Weights of a small audio frame classifier: activation reglu, trained on babble in 24 made-up languages, each with its own sounds, syllables and stress or tones, from a formant synthesiser.
Rows from block 7 of a small audio frame classifier, named by matrix and row number. Rows with one number within an expert belong to one neuron, the router's apart. Each number is 500 + 40 x the weight over its row's rms, rounded and kept within 0 to 999. All counts start at 0. Numbers have three digits each.
Before each expert's rows are labels from the 100 clips, of 14976, where the router gives the expert most weight on average: "lies over" is the class under the peak; "loudest" is the band of the loudest frequency at the time of the peak. Only what is clearly more common there than usual is listed. The data: babble in 24 made-up languages, each with its own sounds, syllables and stress or tones, from a formant synthesiser.
# router: router (model.blocks.7.mlp.router.weight, 8x192, trained with AdamW), inputs 64-127
# gate: expert gate (model.blocks.7.mlp.gate, 8x384x192), inputs 64-127
# up: expert up (model.blocks.7.mlp.up, 8x384x192), inputs 64-127
# down: expert down (model.blocks.7.mlp.down, 8x192x384, transposed), outputs 64-127

# expert 1
lies over: /aʊ/
loudest: 500 to 1000 Hz
router.1:558442516534448533463491519483481498462458521482424513476456537548422472558464571482543483462467483548527513515524465537488453499462495504495496421444469460494469529519492523454514501505473507
gate.8:475478453474475483482509517564466479437529530534490500463511473490527528510536566494542516522551478478587519519500464504556509507585593485534538558508491466515421494493450498543561410460485497
up.8:438497500456466480463532550544485488437555508503533507496505482534534541454525549433533461527507440457527500572519481541623507505580517460510516584491495498562450440521439537535521484461496484
down.8:427442533480463468476526414443502481561516529525517544513438553478527550456448489447546434549504501539486511478509560428505477493417538472476463424522606544518527505530511493496442489458475509
gate.9:469526492475510502480524496519561504484488507436475529471488537523576547489527486471533478474545452450426414556540449512520505484501496478471533495466563525537534457585488519471573472535579479
up.9:480492509536474510515487515466438493523504490538509461573493459497437462507470503535459527467423566572576561450468528504501490516487487539522486504553463466485485559464543482578455534471417501
down.9:445477442525521441479475498400490486502496517437490544549426551601566501549590399515493472555472531382532496465477472464474483496499574533501482448451484467489489434503452494504567576544587477
gate.10:534514495493429520471476555506490461429502547464495468513444542483451568552485497519427472513439585601471504525518499504534546493372469530530479483524541547520548537471436519579427519536463466
up.10:446470459473507488487447512473544561585516458539511467483555451522488473509490535495605610469519505516545426489515511455488455469559516483458502515570495478575563509512501445479547487536484520
down.10:511461519448518487486528456545483525460501405483474463549522580466539482539534511485435537555496472522426548558571506502501535503445495456544475469476435444428474514512433514471522581552474516
gate.11:445470470463509441510531467527541505470510519558496480509491497500511542484447588597527466406524444475495493487459474494460537469553435525534472607489559490439470527526561502481507527515490476
up.11:511492498513461481507468515492533467571488510525471541465474563493501515510526466476471470573426509552522547428491480536512456539461572508513521471572383547445546489604480558492521476550586513
down.11:554475533447536460515450480556537523491473534463530502508458415596545488483479524503568523522419484431486513472458474507554512477465487556492553521542492493513508535443449468458572514487418434
gate.12:470494513510513475550524530484551481561473514507482480553487561536490462514452464563555501496487502548450462496487510472539480438559528482566436490540481464485519523509566583449483480530515526
up.12:544509418462453444450574508531475522490524479452513466428477415495499539484516559457527535476475459470514529502513507481462530567446482477488532471477490510557463509556431537548506560491522518
down.12:481477479534453489540431457408534482539599435483493470577399607521609471477507441485547545448487539469475451497564469520473503577531487470522511504492532524480500441490465435510470456566475439
gate.13:503498469448523478517477494492555481521460459520463455425520501469471579461504471503491458546513466509457563493539553540423522515524565570552536476521486468533377556457486452456521457553519532
up.13:527549523470547540514466468525497502632477467523514530473477501499444503494482435483407493470496475475442512447500491524442495509427557587519525510538535526481473526507477472466534531445499464
down.13:463473483495485495573500483441574513468576545530528416561515535447562521514486443503480506474593433482523489530518488465580517505505512449503503435521586495460443550483401432416525546517566468
gate.14:494503560434500466453441457488444536480560507494501542500473510507455500493462496474490438523505539481522453532429482511512513495499510478470502462559518584587553524486550440454487504498506461
up.14:515542379530481487497505557484529477560541500487487543536537470478542520516488511491532512488487388561513525483553539564518485526459471579556466553471483434445419463519495576527480567488542506
down.14:542472528491454408502526456496508461507500529504484445521498527571437527505502537498444462507593589479505475530474524533569499496408538506431487508471410505467515527548520550491361527579500433
gate.15:461537454484582542455524483492528467510513548458483433511512492482531438505523487434547455400515460494428570493487529516586538481551454455502456497508446544497531452579450480520534499507463502
up.15:504528562491462492505481510537486500445490437496401464486516472434466493474522531550564596468535533468492522517517499493522488482517601473417457443542531516537565518548538580447521534542502477
down.15:585485490543555518535457442485528516507546489506520469516545470531517479564540440535555506572497528517427490469485509434492533505451400556477502504465426522450531404497520450481597506411470573
gate.16:454540502545502464475474542489502590477524489504521526469465485521500469454488475488544454496566462485479507535417571510455460505498571497459518485516517463402512467474493546498430515541503484
up.16:440532515528517459499471526474505551457567492504474521460496484513508471495483460474517459527560490530490515515424541498472435494512528510475535470536518466400504505492478546515430513528513496
down.16:508501546379502502505503556527461585561489437537452573540505482528483521500579571469512542568471496559500517505456557488466427467548500547510493476457492494510564527427570489553457488510447484
gate.17:440472477545470493517493503489404528536482493462453509512507505551447509603498470547483512494502484515481511543500515528519504467465548499477490515518512586464420511523533525472540414528559517
up.17:486500510491464487435512452459470533519536535532505492441420468512474480476509490457525521569493543393499504521520517540458564514501475510484513492522572567473481513473505450533513472520500564
down.17:460596475454471527472474469521556517416447504537520552483520453416497458459486481460517517521505450455545497514499499481506463454530473522423508475594545528466494444563512514515575412440549484
gate.18:339536479537464517481495538542473478554444541541418478527517467537424527461449483579513554486469540548524482486491499503529565540503521502540401486526476485463488520512557449479476486514476498
up.18:438484524482383558516448571534452521529431607490433509514513489519466495429495451495505507427428539558443519516486444525524523513473518487479407503575499461483511512521512480471500490465437512
down.18:482413491455445493476511490586530501439470497471560427498524448464533470572462362505504500496498562524526541510465503478549522478504542424460508503557507528477515519529481493509498485487534527
gate.19:469594484439547451535448502439459461485393510519520492553492505490509488486501526397506518540513449478522452451515541571464504506506450493504528468509523468573530517517510537450553523526553557
up.19:549381551566477548504536448552552520547570484518479529483510457495446530501538508612484508408455529494502491538507463497523452481501494480425487529480548540455488475487514465514433492506491482
down.19:486467550477370453534446488504563594531545467474489519410497507598434479461509520490512526520508526451484500479576464469504489549481482545550445455493448490491518517465506485488574511522492505
gate.20:548443529477499495530471541548487502490532560552505439463457488588521510458512494525529515536439419537494526551502485437512481555544446545529557523435478505494504426548485527516480531479482558
up.20:457542471552530556502517471469484484549463437537535541555496530434476433489481485471385459478535593477461482436487549521485498483485498452512510426540457551529484537506508506438469429483512461
down.20:475574462527502454572453531501518463465506487523530485510512427504530489419577493510562483504430499487492481515467547462467525480603532443533500525505519455503486503514522594492482488502513514
gate.21:471499545517520470564461511622488532446479464515460510479480525535535523463472536520482548521546556461447418455485485465432541495567568515512504489511526508425516425487456529475366459439456426
up.21:524520462409515567459570526408470463571497565453511427523509488472471473455533462471494469476517442534551576544516501519563449549412487461494499473467471473561464534565507492529588531552557575
down.21:532557520440528503524426546553475460466530537530501449469464554512541428519469498570479477478509500470448456554558482526556518565504508542490524390497531486463548497486574486531438457509520487
gate.22:452506540449448524470517482488466493521453464544472543505516550528483518519497504486488480484527539544569532535507476403467599511480479463521460499521441538457480560472485563528481483480463496
up.22:462509529474423497464529471452514488494472504537493565504528598501457527495491510452520421520560540490568537538533455443445579527448527460525473494501474542456528575466487523524481524484457524
down.22:517468423578409431456535477543548562512532571446557531519534515463487526439500439529520497469457486493520520489487463469578431479539511514517558487484545484435464455468502461517528417552548522

# expert 7
lies over: /u/
loudest: 250 to 500 Hz
router.7:484513538424510474476519437504478517471471488485457524438490510482536475467450455453518554506643510431461509497562465486495519541560512441458524539533489516587459548508422515524490573492515478
gate.8:452518568530497446483551482434454499546485540518462583550485502446578524393526442581462445392472522448500537501497450546508441512525545451559537545497505499497531443530564526441496429471536488
up.8:548498499486516539516518496575441555494514514517541427481508521592484488506542479488511506533493478493545518516447471570558527591579478437495544523571463488514427514490416480555466458502500608
down.8:506508507412448532524495488555486535456493475504540535492500554448504532498528464463539503560437598533554429541515542498521433520536528513473455506456431517543448500469522494514549485517509491
gate.9:520513504408554551482567441497492554513505493438477480436484507522476486492474431532514564504534511503460461502469476473493492448470513476504520499526469553540447516524436515522477483516514473
up.9:493521479467538518525529529514468559503504426486463577435494494574495444539511475459532557430557524418479430517494425495455486556503574526466522494514544493555442502438507514512480493428470414
down.9:544558374477489523520444480436512468546518535557555440534477531393475468518502474521449511558515500434468513488461443477514448469517504487437492542463515573536508538561442513469550464494512491
gate.10:485543516488417507512491506445482530499536472594461515512492489529513558507422587488563466519484502421480453406549578421466485485547464500503537500598515517502562461515537486518514472501526427
up.10:516519441454426469476445497442465551507513412541531493517451485503519531532474599500493506528465529463485496471575574390439434515494494458509504424570536479511553539558516506521506519570528463
down.10:517526581459479473502539558523525474493566470459555508514457569496471478463549477488494467520461525549482494540535467526566526568464536485536524553477445482478487506530461516495434521475504413
gate.11:528473526508612551544559558455437529501497587509499546517445486445470482515532531489519477460481513524477480438506493562475474510497503454474546493461567414500486461584458473463557492490476378
up.11:491468473473518506484478461515447515525533518496500491497499532553456516457442496546487596535461497483510547492493535562551489524514493504478505467600533517587545503461495515545540552370550585
down.11:503463478548488487518502505462514520494506510487574472505487448497534447474564528508468454583602444566640438476524522478488527437466484479487478494554481523482554496570460451428521505555525564
gate.12:567478499553439463480543438494557421576460525553475483480587531540506543496540575438433534425472547475473576535539472487521529524482558485481450414454514469476483458438503560562510474463535447
up.12:508472545484403491500521473451641513542477486436533510525484562538483557494525477410486482464451491518449504549533546530532472508492538517542559497456539498508493448494515527525512509477574491
down.12:485520524503475514403506550484447475471507510570478510527518539534497478432565568446490524444432560449509475497505518466492507490529474415485468463515528551486538484509551478543525508494542506
gate.13:515516530460495460456492498495458465477487489447439517478506522503534441529533480512535454436514482459521489449494469488507485547542500473440525546455486543558471511471525517497496490456576453
up.13:486486486550466452499467469582584464564530535531493442482515529510476520502524516493489518469445518509459488509519439534442544582503508569513544578456490545471458483472554471514485474465472512
down.13:501451513456482481563544502508476475486498480417465517527556521642531511510520555494540450440521522524560509476493529411542478449552507549484486457549409535524541548456495460512467511463466554
gate.14:597558593473500549478503423495541508534534494509419489481463475515498490555462546479547513518535413478513467474571540555495571474519470537501483454486438538471473444450504513542542474509465443
up.14:509444534511465510495535453502497453497540553529523542527386464495474498541462530462544522522599490503453542445537501513477553446538492504499496508436410534452452464489480487530524475483469466
down.14:528529467559465488427441490473467592523526430483465526514504551562523523471505546505458468525493527449519571544660505505457474466472541498511550449468546503482566460546463544503477522433487482
gate.15:466444517501543531498556429539476507457475484462597565511491518559494455561510473527533554497571450471521495447495477510494536461493549482554555466490474538550512471447536509517505463489544575
up.15:528532454545449540506450500526407570544476485552471448441531539460507508463529517467525607521428528458566459498551496529467443498476519535472510518372522481460490517529573473511424518508522496
down.15:475516446568483514537555438529553528531490464473511487496528524501554469499467504533486457518492560535502462506533585400516514439523496490512489471650487511428568498445462440508550511449512556
gate.16:506545505491496521534535497479557495470453542545455496506494527558489480550407558535477458502516511514504537537425494495504470541501431482517510554492512503458493527469489568462492530484501515
up.16:544594542501484544500470525549510447525456510488527525498562551462487519514501547568432525481533465517511536472484523513516457536530498507567542503483427501414536557507489499491447551511457505
down.16:505475455517513480498495460565457520476468431524498531589498509508501513478408504480446470526516475489517455443512495529524485582505562436509479579537478454515468526461513491506500492458462492
gate.17:526516452434467521609527485513526487478506485492443520562525596496482439513513526467495454529574541457476514541477504434535540529492433535503559470480568534552464491530507493528508466596515502
up.17:486503487480492464436459566487558535529473378540538482504522526465518555510485533460545518502462516598539508476430500488492517484501533445477464580493422532479541587509478504571527517469412522
down.17:478495536471512526540513502551504480563530579482474500521573452480516502473555507469448508528497488568434509526506406526521429481477539425531452488537514500487463481584509521508482501519539482
gate.18:532506533410499490418564496563567493449504479572455475524591487472427512495470531488439541481492570540426518519491513488483429514520474462522507546480515403542526502419431493494384528485485485
up.18:539494472541577485487497482579522523553505597511489561497487499508515520515532504524530488472514395520463412526488526522436549504511527499430502476483492520469518504531544513492446501474490530
down.18:554569513486483548474525477433491466569463435449507504499463461419415467424491492478509509521522535517546486569495520584464428501468563541565485511437529518493496551468513429468549389523490450
gate.19:522485500496580485538522617431458522571582414440512510508510516502490464530559558489512564478439501525487438461482556527467515484481524501499505496505501467550572506517460499483554521454533519
up.19:508528467451437437432417508475514508475511393529490553537452453477515570466537496494473442521602490521545471463451544479519543463519474492578464517539452501483399457507529493500534437553426476
down.19:495520528458504516486480541507477421567455488515510453507516493526483498523495493553420474460425482548469528503475519502504515484439551458475448486489507444520499534559507518491543523529536453
gate.20:518592522562540546451497479523509501443472511523475484574523484506495465551535456541444492575519459448542510537512452481456596394463520528475475486418514533513547424454534485525510480503535488
up.20:488510532478546487525516502497425491555455420519528453477553460515497542405487478441485549457462484581523452459420540436454500477543435452514528502516523424527532456535535523489530498506496541
down.20:458393467461471490455507582555479471507450559524503464481492560462508387508521593538532467512515527522528524472477454482473563567530478489502491442474470537465508533513406476500387555487471511
gate.21:497454551571545481507523482501525497457455524489483571510504460479467440541524555503433456458520473487499545486524520513423461508498500420506555512528562462494549475494473503486460537553469522
up.21:563507480505425535529544550538514494556571571468505471509514507536466585510500524469401490476510556495546558580594497493532551475514491567503479508490500442522565498465449497593532492441445434
down.21:533521538519470511495461460490448440549501505555476501510469518494471492521550486503536529502524486556541512499459521580512598466499475470430528508544459486556558489463524501465473457538515496
gate.22:508487548528395485428478464494505452463504466486468504512496579496470468491514541456483477545580527528558498457474495537504574552530507487499518547550521401444510475570525492545453530489545372
up.22:491539516491535525613519487516423525509498530445563512479517450447562515478466442548539472514475478439435448541563508469506509426491544565519459509488524564531578494458468460428529507516460584
down.22:512400509539530421476424480490517527490536493484543454480520498464497496466487494500492525546497445520439427421441457516549560533467489477509530536529480394511527494522532470475486460550485483

# expert 0
lies over: /x/
loudest: 1000 to 2000 Hz
router.0:521472456516512523463560570592555406505526454452475520491445512506462521514509485594547515522517519501564515455472504532498524514533485546539479517492514549454472480504433469539524509505493451
gate.8:509477516490518508549502544461421490485498478517535435504505505535450450578473529517443564487489443549471511516535498549520465561453514503472485506513483519437478542462539585511481465518472500
up.8:536536463484465492468557512533561485544478517504498530501514490477540575399558434497532402500525539484525490488472528493482525471580439489543482490472482486565495397610471443518492537495527480
down.8:548472518537444544399492555534505553523567512512489452497528511552535530464504518515527471525514562489576527507529496563435468574512462463483458503587535494481487578429461481480511517511481547
gate.9:511521469581500544445565515502490429497509490479482552544387532462512499594462520463441516478503435503535501531518555492497478493511532496542546467482498485554509494465589486538480451529501554
up.9:578462511454494482450432490522477503539545450545483544478550535520457492439549487553496541527561518429498539476576453394504450458481514469486461524447551422437494502464510570454501545477524425
down.9:492459452505552539486552495471457469471550449467508425516427540462491443460445498539536424474511545515519507523400522522510524453575512489506541441508585459479446492523557467536421550480483509
gate.10:522565545440517485481461537557503534530458512504520513543537481463458489532486517463493516480508523451581455547541559485540500447475445519545497453465513425535452487532519539463554519461544435
up.10:505517498498518500416480586511483449568455461531505479525514547467502464509469495535478530524528522456548427537529510542487484501519550493422465513526494476497512461495560484568524564523458494
down.10:467485488529546443520450464508473462472499601459510526655523520479524485541410545462540504540497477545481547487397507482536502507430505480508514469487543495493501518520498449498506509529516453
gate.11:501495550529531448499532486543456604548481540524529468476516548513500479507454517577447510520516541467490522479503538433495519477494509563522554451493483433509519473443420416503479472484514551
up.11:478463454494544593506501574537506516528557425499515478524537443506457483502433492507493501573477465465494518509444487563519512414529492536519528469518583491435484564453484470462498487546505523
down.11:546465487578419439503429442467575464521490475560503495482509473420543564532479544440548535471527521595516500501472501482479591504468521457434491500560519477498406528476482479397492567497538557
gate.12:492502504500495553447545520531541451506497582532521438490551458502486496540439577518537523424484573493516498486502519470504483470555545451550599467521490452455527511543553585463560506552473503
up.12:518480456499574476484443475462520467508501473438495511473442552402496535493551411432530494540497472551472443543496489490529502497463480526510439543515580527450497559502434437560443494509517523
down.12:515495551511457504489531518520471512550466465583450509448393422478512408473533497470530537471474491472555464585593461485481497498560552483537520482532414499524532463509535549494536490438464534
gate.13:552505509510459498455531487546513597443480535540469416555539438508479529453477561496510535460492440516508474525497473566487446475469548533479483544515446449415536451581465452488539482493526461
up.13:460599510518480557485507458512477430554533497518476486503595517488509458508546490514521570507474409524455538482489548571552555386503557506510525507429569508561449555533499434450443461415434468
down.13:546535511480450515474542491432507479491464577496450563484487503522515525428446546489527486465530526426432445608521497516528547464421528542493512540458482442459502503491525497546519458547535561
gate.14:498509529480529474501492494517500539495563479529533517507517453481507448477444459622503391525461442423428516475525504498492447537524492451528514533475469474508544533579423506438442543541526540
up.14:495492499482479458516480491496490442481512472508557518465478498550494474447412493551529359519531462449432506528509514476380462475512508447492496525499469453458474555551472574473486534514512535
down.14:536453452564474489515492541576504581560490443397447549573495542579496525501512517492457518475581496476533477471457492481539563467592477451480468541517499464462529533428523446566525607540515465
gate.15:506483484476518479473452547512507522489575540465595540481407538471475569474498498485558482434470594469501442556559524448562548524451447510445521479490500531542489534557489549443489470528506474
up.15:446509452522432494522504420513498491472485417456501516544547512493529536466535492517423545513575591525563507459550461582488517474575481533514491472493486448542485484533525496484579508461498430
down.15:612487472472543497456576539505486472473528448481545485436556502422474509598483504476537526510482474530439477566541508485537526633511485478504434524486521490539543515502498545496433455561506515
gate.16:515515467527485498498548562553499533431522497542473553501459483499459534448451435517524488460505511470545502511480508407505571495494572511514426518563545495489491471490474548492447489498586464
up.16:439469523493530521485519470452545474552511486464564487461524452502539474551530535547394511447458439492464440490545465552464499557480459526483568446463427512491494515458558445535559482489433515
down.16:470561436491473522507510545434562469560489522482567498547494529467530506480495502560478468505568477489546528462458497493451495510461554442496478613529514497481496470543500469498432598439472545
gate.17:535594511431460492498417514512447566486455530507480463543516437506574454525465522468509489503550557450474520511497506468494488472531494547480459523525474454490443507410520504506455457561535528
up.17:588498517482508579548472568539447515508546496538507445520478525426556480465548436551534558573481500522448498457516448461556490542465568479453430521495449447498530421455454513521473509482534413
down.17:472434423528492479493507553491503453537490488577491530557460539457445422487548474480424475486545443520538514548510594442489486514467451505545464473543545565501603461471485532502460520456496520
gate.18:422559488507539485407540466425486469457510509506483476525491519546492532469463421474524422523453441474494504535484436588408448517560531477503517557468465452478476477504414545535544548564521528
up.18:470430513517510521477516489540594551533458496479437499468481505542526556535481481510509538514519521523508542484475465461447555457531512481459498465532624538435498467528458453480528505460538447
down.18:488482552553519501472489532432430512401496492542600449518487532466487482490557441546427560467469503517532508549492490500469449492462484532405542469445446518563450548511481547495536492426535522
gate.19:521529446571486478487554465516532519438503557496447585539470536505438492517448527505544394460423513493535519509513422494561499515509596488507549509556557555510468493513531564427495443513554462
up.19:471458516541485509456590516461513461478553421515465464566520494499414429500532418516469480499400564454455533445452534516436552488437524537537542498493484444518519465508542516509501438436514513
down.19:530525563464507486524380510561472597485498487489509494450500464480539554467492483513471574557605431533573455486451545464459500516500509463479422494537498466532455469428501480450526522492435540
gate.20:515550515428538548571458469514416491500490512472508453515436501477507481442445536586577521547538515521447503537520515529439496477496528480539525534444497579464459466549482544519459480543506443
up.20:439437443535509447436531503474536490531492526509520479530608530506436517590495479424473484434520506508563481542435483491538506470496479485544509515523471444463538463520523495442561526508521568
down.20:529462510495506530545486539505468505424540550539506542502476551469487505489535524462559477515416531515543562552462506461509456491425500523583419413535481468561500508476481545467500525451501534
gate.21:485465530457513542493441478434536465521498414533503433518520525484447463538537449507463465486534501535511530466506489454540509462501492472539512499561440425483416537459530395449478489520494500
up.21:480479454439474463501489542510449518518510571432511493464515557545517575523502538491517499520500550488473527569528522523574482536498579473390459519442489512485552481547466554531500556470554543
down.21:559459546540441537518531481543512556476517479510486468533481480491497498495541479501483508424390511594422527442473507442487436492509451436492549536522494523538518422477505480512521551464453475
gate.22:481484530461438485520502489491527453527495573493517516524526509598503464482441471538574503519485485457487470499528496520473496481583468458546479476450541492544471483536418487486519518510435494
up.22:481531466460536476414488554459418555481522501488531525485513434429526510411481507465454545518567462506448520493453584540465496523481579563488468511530481482481436471503587483484469520516554491
down.22:524487542458460510544482458502478519487414480557488533456474532490474501491512549453529506470496454549502450492478536507490517441503491461474558522448537504545510454492489503542456472516475477

# expert 2
lies over: /e/; /i/
loudest: 250 to 500 Hz
router.2:492472473480448468484530526586441529507512458552459490457458497516467501538542499491439590501468529505455512527525473504554480468444533496463510515371440504500503500494487431520492516495479455
gate.8:534429481495455570423513487464521494435538512467497541494567558530469459517509481541568483497516468458489518479406484486552544504483496474486567470507435423571489501483502554460450535502448479
up.8:476583528506535510459521527537498488527471491460488455491502456496471449494434531512422462481513543536525471455502516488496486486449505487490461430575491562439509506470480443530565446507481546
down.8:465484376503505552515489473512524508463562532558464503523497491526483509514467532533572503578532462477539464608477541523550473506531424507398441567494409499530470486485557503473531542453497460
gate.9:484494589549529566591519555591524507537533468451494465535535523481526478529474518475476559469521544494524413553486485481437526479457545456446463524555523525518455517499516464539479474442531485
up.9:575521562527480528556512537590544492532482512501498458484564571473480473553454564482480565448520564522526503538468445494493567463517548498512482541523516490504493502516496451498476482477554510
down.9:501573469497537501463471555462503502454503487522500485513559548578505547456507543448531490502585485499517529446472503580545455479511495454491500513505516547471452521545486533487461557489490544
gate.10:503508516616485519455494482533442528513513528512560491476506532462577539478497570534507485502476448509444460491445573476463458459513485493487532509436541497532480462516498481527560465495600437
up.10:497494475499501450536514491447495524540557479523426542481523475472535547534566467497484502476458470467498450507492500507584566466465590532406449502512465501489533429519581568511538551520486608
down.10:495456543504447471472540472549450557485486517490537479474437519531542466474479571467550474491531506529543454504511533484539501521474476558474459475420599508460405487537507481454483391483454461
gate.11:467476579434432511431387516433584428513511457490511464515451477483465491497513494508565455487502501462531501523485493453485487525570556528521501495517531529533458424477460521487476530527499529
up.11:526461505458487547574561477501406502433592588541549543568476479517479509523446470491465568534504535523419451486490534424486513504514445480497414539514529492526498513459500504536530545441575408
down.11:473468497538511463480503533443468504536483439357506502456472521472537455437566544571513543554515545483492500607500510528437539525502486526468568527539516460503541529472423542454491469497487487
gate.12:452464554520470527426495563523488493512525503533547399468497503472448493498507556516552470513517441504489475572478526544515517551464458480468549438493546479457497485420493528489562498454529522
up.12:510462462527499491400490598502501520520523482512555470431511489493529438514538583524502568556514496470496521552491576495482510522514522524434527452494547524448525464444500454394558463446480528
down.12:522488459541504487425526489519501540510473523513554576496481524473490470544538461529491545484558480451491502513492466527539520519539474514494485456456467461509487548543462458400412471505531507
gate.13:486481499456447480499479429496455491429504484457552530567524507475520509512425490449441472445561485487487511467508570523477459451544542506497450526525476523563528536486484503447547373547485508
up.13:533548484564455481496556509483536574528462545445492484468498587498544565471529472468522498510497482542545449568501475514521506491561548437508534518506440484396477477472486514493467552517476489
down.13:498502614520501532457507531562456414494494485538514505564506431508449476557486507464394425507465506523503521500495487504506507479555550402507505515435531456543523503502408504573543460529553482
gate.14:461444505426461545481530484537542555508615487455532509523469482537556464541443496490523469496541498439545506475548493503474402476505482544462513480485485539599467459489540511512479505566486529
up.14:544450502485489519461501514509479533514531507486512535439506473525504517496472501454498589490478480454580542494395451558513454577542610513392453562608519519548493506564510530536463540509521488
down.14:509575433497464547456515468455550496452424435489487497523528563557511552500463564493528478500452451577433534508461439475453507430442476497472475496560495501459514554566522506519525498524514516
gate.15:493611567468512446474526436481496587522483566476501471465480502515546497497526544522513456501497546457522512506496469462567487479462511476407483539496467530396551526417442529472488537479493452
up.15:535459420523504550530477554489558416462502460515525539532504498491443481482443440453453550485451448505518478476497531486473520525505477549599553469504540488569462466602511442534528513510445527
down.15:528525482577475480448470469530532517490441478505543463533512578521561515464545480481524508476538519508398439573503498461565463457492433530496532536525394509457538440449504450432475459556461531
gate.16:500519528500557488491497533524478515529514544467403482511527501558501422477490438524443515525463496518560491529435565545454525523401556446512437541459537519523514484511485505549548493487558456
up.16:491491450497429557461543483525478504487473526448554516554458473509513474431532425449475418543487450545558457454440459566506542424492581435527510450551562464487482499435512532524488442447505540
down.16:484504601493494473501416508477455530528538466507504499558544476438541507527539536508453540478544523434470486590505520500498540486481448464539499577524525508425494408455480477478525505507443500
gate.17:467483491512584552506526399523534549472463545518464512474525528526524514519536564461454497546518534498576473439479510479589425510446497489444529596470559528465585585506549511502518562509481521
up.17:501507513521545494582495479521501504520506456550520502450556538527509449582528479470495572492462505433556477508414475483475528434543502461419540527540482551532478562572449545537509596536446510
down.17:493505429484513520463489563509519376539513455488487423566564474502528502510462539474556417512519532590562503521575547504494504486511499557527480383482506503485550485461503500549495513509539470
gate.18:424470519545452565576493487519489481564552602477502532512483481502511532526440460488480532521522515452518536499513605452498474460559531517514497502519428430488536505455483520510490427512481508
up.18:494568539467481434458448469494497484470466422471465426526503519557451525472499500597471431438498490521513474505480370513485503520438425540525507524461518511473434507546495494530512556518551473
down.18:489507504488491508521542464474426523504530522498471572442497546526508509517487482525522557450464470580506434522430553527478515482476529530548493555503539469503513503504498404486496447509527515
gate.19:468458502427545509524483478530467587472563514538488505484498474573435479494448536484474506519516557467468550514513503569492515498481456501494460440497474449514551410488453461515523510530500582
up.19:527598526526428480427507520534531444572488487473509542500482500500488484553643519492512532521556477506535503474479496454580432504505509453474476558543521539545458578554497518421470509453558499
down.19:555480511538538464475529531537502525467561549515445503508430501527506541496512492470438507548560525506488509514481543545489533485490447421473487554571509531494512416405520429562501509464433556
gate.20:554430598579478498467500470459526466468535445478494482583476477459519480539492506581479529548457468467472568513561478479535515471479491527451544457473515509499514507450523541535570478602452477
up.20:488442473556519447451530510623392530547517504537475489534508536496499480481472578536420482418524462507479511554474516484464505474452432480505456477530508448543496522508496518487506496538470487
down.20:522497473494536529507502538488521510466387451432539491537466447438585470541546509480587483495450515548483381472438506465466520481537415497457518545519470497461549509513487515489492547476503471
gate.21:518536507497543486455536545417450407469504507455471480561539514471483461480440464541502481589512502478573535439557527483445597468488461496486516487554546436436534517447510448517456459537582528
up.21:426447562513550551431539484472518456429562550474571448475591504481449473494393431517497481595478495465538452509524543466542574451525513522492517475530514518478520484384526446508443511528582525
down.21:508500450529471502526524521507529500456486530500510530462471557471455550525503562487482475434568492479429473516513482491496610551477534487493499526398481441491480521520434487510483489561443370
gate.22:490459564470501498469423511527538566419508538527543507417501544492483531585528532428491575499527525494461451522501420457427493460449471472514591537487446550501540543508547462498567428556516479
up.22:488436603490515475480475455454516506419498496494504518456512457472553522586455505441481497491520446537477512498529452529485507492481498504543542552482472511556446575496576422457535429479522473
down.22:500469439489590489499540534505482467442484515514522514576513486509484430465452473557523519443457577505466532530469509479467402448568547561491474432469481499449410503498462518491554460537474469